python train.py --model="sound classifier" --dataset="melodies that start on their tonic, played by one synthesised instrument" --train_examples=26041 --noise_aug=0.01 --time_shift_ms=50 --n_mels=40 --hop_length=160 --input="log_mel" --spec_augment=false --win_length=512 --targets=["tonic", "pace"] --num_classes=[12, 3] --arch="transformer" --norm="layernorm" --norm_position="pre" --hidden_act="swiglu" --mlp_ratio=3 --head_dim=16 --fused_qkv=true --bias="all" --qk_norm=false --layer_scale_init=0.1 --parallel_block=false --dropout=0.05 --inner_norm=false --moe="soft" --num_experts=8 --moe_every=2 --expert_mlp_ratio=0.25 --slots_per_expert=2 --shared_expert=false --subsampling=4 --layers=14 --width=384 --positions="rope" --pooling="mean" --loss="cross_entropy" --residual_init="scaled_by_depth" --optimizer="normuon" --muon_scale="original" --learning_rate=0.027 --momentum=0.95 --nesterov=false --orthogonalizer="polar_express" --adamw_lr_other_params=0.00087 --max_grad_norm=0.5 --l1_shrink=0.01 --max_steps=8400 --batch_size=128 --epochs=41.3 --lr_schedule="cosine" --final_lr_fraction=0.1 --warmup_steps=420 --weight_decay=0.02 --adamw_weight_decay_other_params=0.01
Rows from block 5 of a small sound classifier, named by matrix and row number. Rows with one number within an expert belong to one neuron, the router's apart. Each number is 128 + 32 x the weight over its row's rms, rounded and kept within 0 to 255. All counts start at 0.
Before each expert's rows are labels from the 100 clips, of 14976, where the router gives the expert most weight on average: "responds to" is what is common among them. Only what is clearly more common there than usual is listed. The data: melodies that start on their tonic, played by one synthesised instrument. In brackets: how many of the 100.
# router: slot weights (model.blocks.5.mlp.router.weight, 16x384, trained with AdamW), inputs 192-255
# gate: expert gate (model.blocks.5.mlp.gate, 8x96x384), inputs 192-255
# up: expert up (model.blocks.5.mlp.up, 8x96x384), inputs 192-255
# down: expert down (model.blocks.5.mlp.down, 8x384x96, transposed), outputs 192-255

# expert 1
responds to: staccato (65); harpsichord-like (30)
router.2 [155 139 100 138 150 128 141  96 115 144 115 112 150 185 148 156 131 152 200 135 160 131 141 127 112 115 137 114 160  99 176 125 109 161  97 139 146  86  62 200 125 126 138 100 126 163 139 132 156 134 155 167 142 115 103 116 159 101 184  76 118 169 136 108]
router.3 [196 126 109 185 102 165 144  61 129 176 148 125 137 145 153 118 104 147 154  99 135 127  99 154 124  68  78 104 173  84 130  93  82 111 137 126 177 142  82 197 108 150 127 146  99 131 103 138 171  89 108 169 110 114 105 119 183 110 148 105 126 213 131  91]
gate.0 [ 82 159 143 105  85 115 127 139 128 255  97 223 116 130 130 126 122 100 136 122 128 157 131 144 158 132 112 134 123 123 123 132 124 131 128 157 121 102 121 135 108 116 125 125 125 131 102 135 121 139 128 228 130 134 129  84 149 126 143 141 124 134 132 127]
up.0 [128 119 131 136 144 134 144  92 121 129 154 122 132 116 125 132 132 130 126 131 130 129 125  81  98 126 136 124 131 138 129 119 136 128 156 127 128 206  59 152  98 128 127 128  74 125 131 122 146 127 129 127 128 127 149 152 208 122 113  81 154  86 127 129]
down.0 [128 150 110 132 164 112 144 132 129 167 140 128 210 175 137 140 153 124 128 124 124 125 255 134 128 128 126 125 151 196 111  63 126 147 133  79 105 121 125 128 115 127 113 135 129 139 129 146 143 122 116 154 155 105 119 105 114 111 170 127 138 129 237  35]
gate.1 [136 127 139 121 126 130 127 113 127 255 129 132 128 134 130 128 123 128 125 138 130 157 128 166 124 146 128 119 130 126 126 129 136 132 240 128 130 160 130 133 128 128 122 130 118 130 121 119 129 129 128 129 128 130 126 141 131 130 128 114 127 134 130 146]
up.1 [138 189 134 128  88 120  87 131 132 255  91 102 132 128 125 128 125 129 127 135 128 143 128 210 128 149 128 132 127 132 139 115 141 125 138 128 130 255 136 131 145 128 128 126 126 165 128 127 130 128 128 120 128 131 134 126 182 127 129   0 123 129 128 163]
down.1 [159 183 103 130 171 137 116 104  88 192 161 112 103 179  38 121 118 119 199 116 136 129 161 122 125 130 138 120 121  97 135 124 174 156 110 230 122 130 174  69 232 148 115 110 123  98 129 123 133  58 115 136 115 126 163 106  64 132  87 121 100 156 128 164]
gate.2 [160 119 126 128 134 127 159 101 133 173 109 113 124 131 151 106 155 116 137 128 126 128 124 132 144 134 130 163 122 127 131 123  56 127  38 136 119 152  88  24 127 122 146 124 128 128 129 133 118 116 124 136 126 128 128 118 210 128 124 128 109 122 131 130]
up.2 [130 140 129 131  94 120 126 130 135 127  71 105 133 129 132 128 157 117 128 139 130 142 132  28 130 126 125  90 136 136 119 128 140 128 122 126 144  62 129 144 131 120 126 133 116 129 131 122 132 128 128 152 128 123 140 114 153 127 137 151 154 123 128 137]
down.2 [130 136 132 156 125 124 136 124 114 129 130 130 121 134 122 167 141 123 154 130 109 127 144 144 146 151 128 121 139 156 131  97 134 116 137 133 210  25 127  99 124 120   0  87  48 160  50 120 135 140 144 110 120 130 126 126 129 175 123 128 167 157 108  58]

# expert 0
responds to: the note B (94); tonic: B (63)
router.0 [144 114 138 150 146 122 125 119 136 179 184 113 143 140 134 117 137 197 144 126 154  92  89 146 168  86  88 127 173  42 190 107 125 124  76 124 135 166  89 130 163 156 121  89 141 115 132 102 182  83  39 178 104 128  93  82 118 136 140  79 122 159 133 123]
router.1 [150  82 144 131 129 177  97 138 153 158 120  98 108 137 123 180 158 142 160  89 142 117 135  90 126 106 121  82 145  45 188  83 105 164  78 107 128  68  66 120 146 103 117 118 112  96 119 104 141 121  68 132  94 122  87 165 107 121 189 115  86 151 149  78]
gate.0 [125 115 128 128   4 131 132 154 132 132 112 128 128 142 128 130 161 128 126 135 137 128 131 146 136 128 125 127 124 128 122 128 131 128   0 128 128 137 128 135 156 120 128 129 114 126 127 129 127 140 128 118 130 128 117 110 147 128 129 125 127 128 126 180]
up.0 [119 115  56 128 195 127 128  89 130 193 138 124 129 121 133 129 135 116 128 121 136 131 125 140 133 124 142 134 198 127 125  62 183 128 122 122 128 142 128 115  81  95 138 127  94 129 130 146 129 129 128 128 127 160 146 159 255 134 130 106 123 127 128 126]
down.0 [123 154 142 130 182 119 113 114 111 138 161 131 114 128 134  89 164 149 124 133 127 109 126 165  96 150  61 118 200   0 121 126 117 150  72 147 112 141 177 141 129 141 103 116 129 118 136 185 130 127 112 113 127 144 127 104 127 163 130  68  92 125 154 208]
gate.1 [133 125 123 129 255 128 130 107 127 133 139 138 129 126 129 125  93 127 128 129 128 130 128 131 129 121 128 129 127 128 123 103 151 128 115 125 128  78 128 108 126 122 124 126 128 126 128 143 118 127 128 137 132  85 109 143 128 129 128 118 129 131 127 139]
up.1 [127 124 128 128 135 129 130 128 100 138 131  41 126 128 129 128 123 127 128 127   0 131 128 162 120 127 131 120 128 128 128 128 156 128 173 128 131 132 118 118  65 131 128 122 127 175 129 117 127 125 128 126 128 130 127 123 114 130 116 101 129 129 128 251]
down.1 [ 94  83 144 138 174 132 121 135  83 221 133 127 183 136 189 127 108  57 137 129 138 123 158 152 136  78  29 138 183 141 110 135  79 129 132 118 139 187 137 105 147 119 143 131 125 142 129 124 139 179 124 127 141 124 118  98 127  98  87 104  62 121 207 124]
gate.2 [ 60 117 128 128   0 125 200  69 126 123 130 125 128 129 128 128 131 128 128 125 129 123 122 189 153 113 129 133 128 120 131 134  36 126 137 119 129 143 126 134 183 125 128 132 130 131 129 132 129 127 128 128 127 126 123 138 135 128 121  57 128 118 128 174]
up.2 [126 128 129 125 172 129 134 140 142 131 127 113 115 125 114 130 132 124 127 129  92 140 130 255 145 131 130 121 130 132 134 129 165 127 129 145 125 140 126 130  99 128 128 153 123 125 127 128 128 132 116 116 128 129 151 120 216 128 130 146 120 118 128 165]
down.2 [128  22 132 136 141 129 128  26 146 124 166 136 129 125 128 109 130 136 123 165  58 128  94 206 128 184  61 123 116 125 122  87 179  65 126 209 121 143 143 145 209  84  94 161 138 167 123 214 208 142  87 114 134 128  91 158 132 162 127 130 216 113 130 134]

# expert 4
responds to: the note G# (100); tonic: G# (76)
router.8 [169 108 134 198  83 137 112 142 119 114  83  89 109 117 131  93 100 191 133  87 117 141 147 131  82  99 122  60 147 144 122  59 108 133 131 156 139  73  69 128 183 126 135  96 113 105 138  92  98 142 115 140  98 103  36 147  82 109 128 119  98 103 171 133]
router.9 [129 136 123 198  83 165 137 114 117 135 136 161 105 170 150 112  92 153 128  72 136 125 113  65 118  75 134  93 165 101 104  59  69 142  93 125 106 138 118 126 147 144 132 140 168 108 131 138 118 173  78  80 146  63  49 133  77 200 164 117 174 133 174 161]
gate.0 [125 132 183 132 180 135 129  78 125 141 127 134 128 128 118 128 123 125 126 204 135 142 128 221 102 128 126 134 128 128 146 130 125 128 138 127 129 130 156 121 122 132 126 128 128 116 126 118 126 123 128 129 126 122 127 114 131 129 126 131 128 130 127 128]
up.0 [128 132 189 131 124 104 129 117 121 132 125 134 130 124  72 128 119 126 109 167 142 147 130 137 110 126 128 128 128 166 143 132 120 128 174 139 128 130 144 118 122 141 128 127 129 111 128 123 125 125 128 128 136 118 125 107 132 129 128 124 128 128 127 128]
down.0 [181 108  84  79 132  95 129 108 119 203 119  87 209 112 125 128 145 127 130 129 200 103 125 138 128 127 133 135 142 115  73 118 131  94 128 174 128 136 101 134  85  80 130 128 128 205  13 176 134 151 128 168 148 123 154 109 127 125 128 111 125  94  14 188]
gate.1 [127 139 125 127 143 131 127 143 125 130  79 165 125 122 143 132 184 125 158 122  95 132 128 124 152 128 128 138 123 144 125 123 110 139 134 135 128 144 127 206 236 127 123 127 132 129 138 124 137 137 128 140 126  97 132 136 130 122 129 122 108 109 128 129]
up.1 [128 133 149 127 141 129 128 139 125 130 255 144 119 119 121 129 148 125 128 130 104 129 143 219 144 128 121 134 123 133 124 129 107 143 131 131 125 138 129 145 138 134 119 128 131 123 131 121 129 132 128 144 128 111 128 121 108 131 131 135  92 109 127 138]
down.1 [194 126 140 107 160 107 107 139 124 105 119 111 132 118 131 137 132 128 138 139 163 131 116 109  84 143 141 118  96 121 100  37 117  99 124 146 142  20 133  78 127 151 120 146 134 124  67 128 126 121 129 117 129 130 140 129 139 127 151 139 119 101 146 130]
gate.2 [128 129 128 129 126 128 127 116 128 127 129 130 129 126 134 128 125 127 130 132 129 130 128 255 124 129 127 128 126 132 127 129 120 126 127 126 128 124 126 130 124 133 124 128 128 124 126 124 127 131 130 125 128 128 127 130 191 128 130 128 137 126 126 126]
up.2 [128 127 128 126 129 126 129 138 146 130 127 126 127 131 122 128 131 129 126 124 127 125 128 128 132 127 129 129 129 125 128 127 131 129 129 129 128 133 129 126 134 122 132 128 128 131 130 128 128 125 127 131 128 129 128 126  38 128 126 127 122 130 129 129]
down.2 [108 113 129 124 109 247 127 118 129 128 255 128 137 133 128  29 115 128  99 127 105 132 135 224  92 102 126 140 106  99 123 131 109 125 128 145 116 133  76 127 127 138 134 128 134 108 151 143 112 121 110 127 122 141 118 134 137 231 157 125 128 126 135  90]

# expert 2
responds to: staccato (53); bass guitar-like (51); pink noise (32)
router.4 [158 157 149 152 122  81 172 134 172 116 161 163  96 146  78 141 133 164  97  91  86 103 116 172 130  87  83 145  90  94 140 107 147  81 120 137 144 200 152 119  80 146 127  95 121  68 147 107 150 124 148 178 120 114  96 155 183 134 144 148 186 106 146  91]
router.5 [125 174 148 180  97  91 163 122 153 124 212 169 158 108 101 103 150 142  72 125  73 121 150 116 108 136  99 155  62  96 127 119 143 116 105 136 173 185 155  94 100 169 105 105 113  62 128 114 149  98 153 121 143 147  96 145 132 146 170 196 142  94 140 113]
gate.0 [122 132  98 123 107 113 143 132 120 143 123  96  95 130 132 125 122 125 156 124 143 145 121 122  75 109 147 110 128 126 124 126 176 126 148 118 126 160 127 138 136 143 189 243 128 129 128  64 128 128 129 120 132 190 131 123  41 126 127 103 145 130 127  75]
up.0 [148 122 134 140 135 135 104  49 125 115 160 141 142 127 114 129 128 115 128 140 118 129 164 126 131 132 120 104 122 129 134 138 164 122   0 137 135  88 130 103 111 126 107 125 138 126 125 107 127 121 128 172 120   0 118  90 113 133 135 255  96 130 128 186]
down.0 [186 154 129 117 120 121 129 127 124 135 143 144 123  69 179 128 154 147 118 152 123 144 117 104 212 108 108 127 127 128 153 141 126 160 117 126 152 114 103 128 162 122  68 107 133 113 122 112 136 124 164 159 170  62 153 123 124 180 131 141 136  95 127 158]
gate.1 [122 130  82 127  28 124 103 130 111 115 148 137 126 148 133 124  70 166 128 105 118 151 129 110 128 106 128 133 126 154 127 125 113 128 223 156 126 137 115 121 146 128 129  97 125 106 128 129 124 122 128 147 132 131 111 123 170 149 126 115 127 147 128  83]
up.1 [141 148 157 126 171 128 131 183 121   0 118 127 129 117 129 131 141 120 160 131 140 134 124 255 122 148 129 114 143 129 128 126 175 131 131 111 129  54 128 122 172 122 104 137 128 148 129 127 128 146 128 118 129 116 153 131  43 108 132 106 128 123 130 146]
down.1 [172 212 129 136 103 116 138 148 122  89 127 110  77  98 136 161 141  94 150 138 147 124 110 155 116 115 178 128 109 138 132 171 140 112 101 140 179 121 133 175 196 148 140 121 160 172 128 120 146 121 109 136 174  92 156 117 111 137 146 127 130 148 126 241]
gate.2 [127 145 129 127 115 106 105 127 134 156 141  71 135 130 133 130 126 128 133 110 220 126 129 121 151 157 130 128 140 129 120 176 133 157 116 128 128  98 128 137 169 128 129 111 144 130 128 128 133 129 127 128 107 139 103 158 239 129 128 126 127 121 129 178]
up.2 [128 125 124 128 142 123 125 130 103 135 127 166 119 128 129 127 144 128 127 147 110 118 133 167 119  94 119 132 127 128 134 106 133 129 142 125 128 178 129 122  87 105 124 155 109 128 126 128 167 128 128 126 137 142 176  92 123 128 135 175 135 126 127 101]
down.2 [114  55  94 143 126  58 120 140 162 210 219 212 112 164 148 160 127 116 132  68 121 168 131 145 125 119  95 119 125 128 130 138  95 162 143 114 117 127 153 160 151 133 158  50 113 139 134 172 163 132 125 130 210 196 143 151 114 142 127 162  98 122 110 157]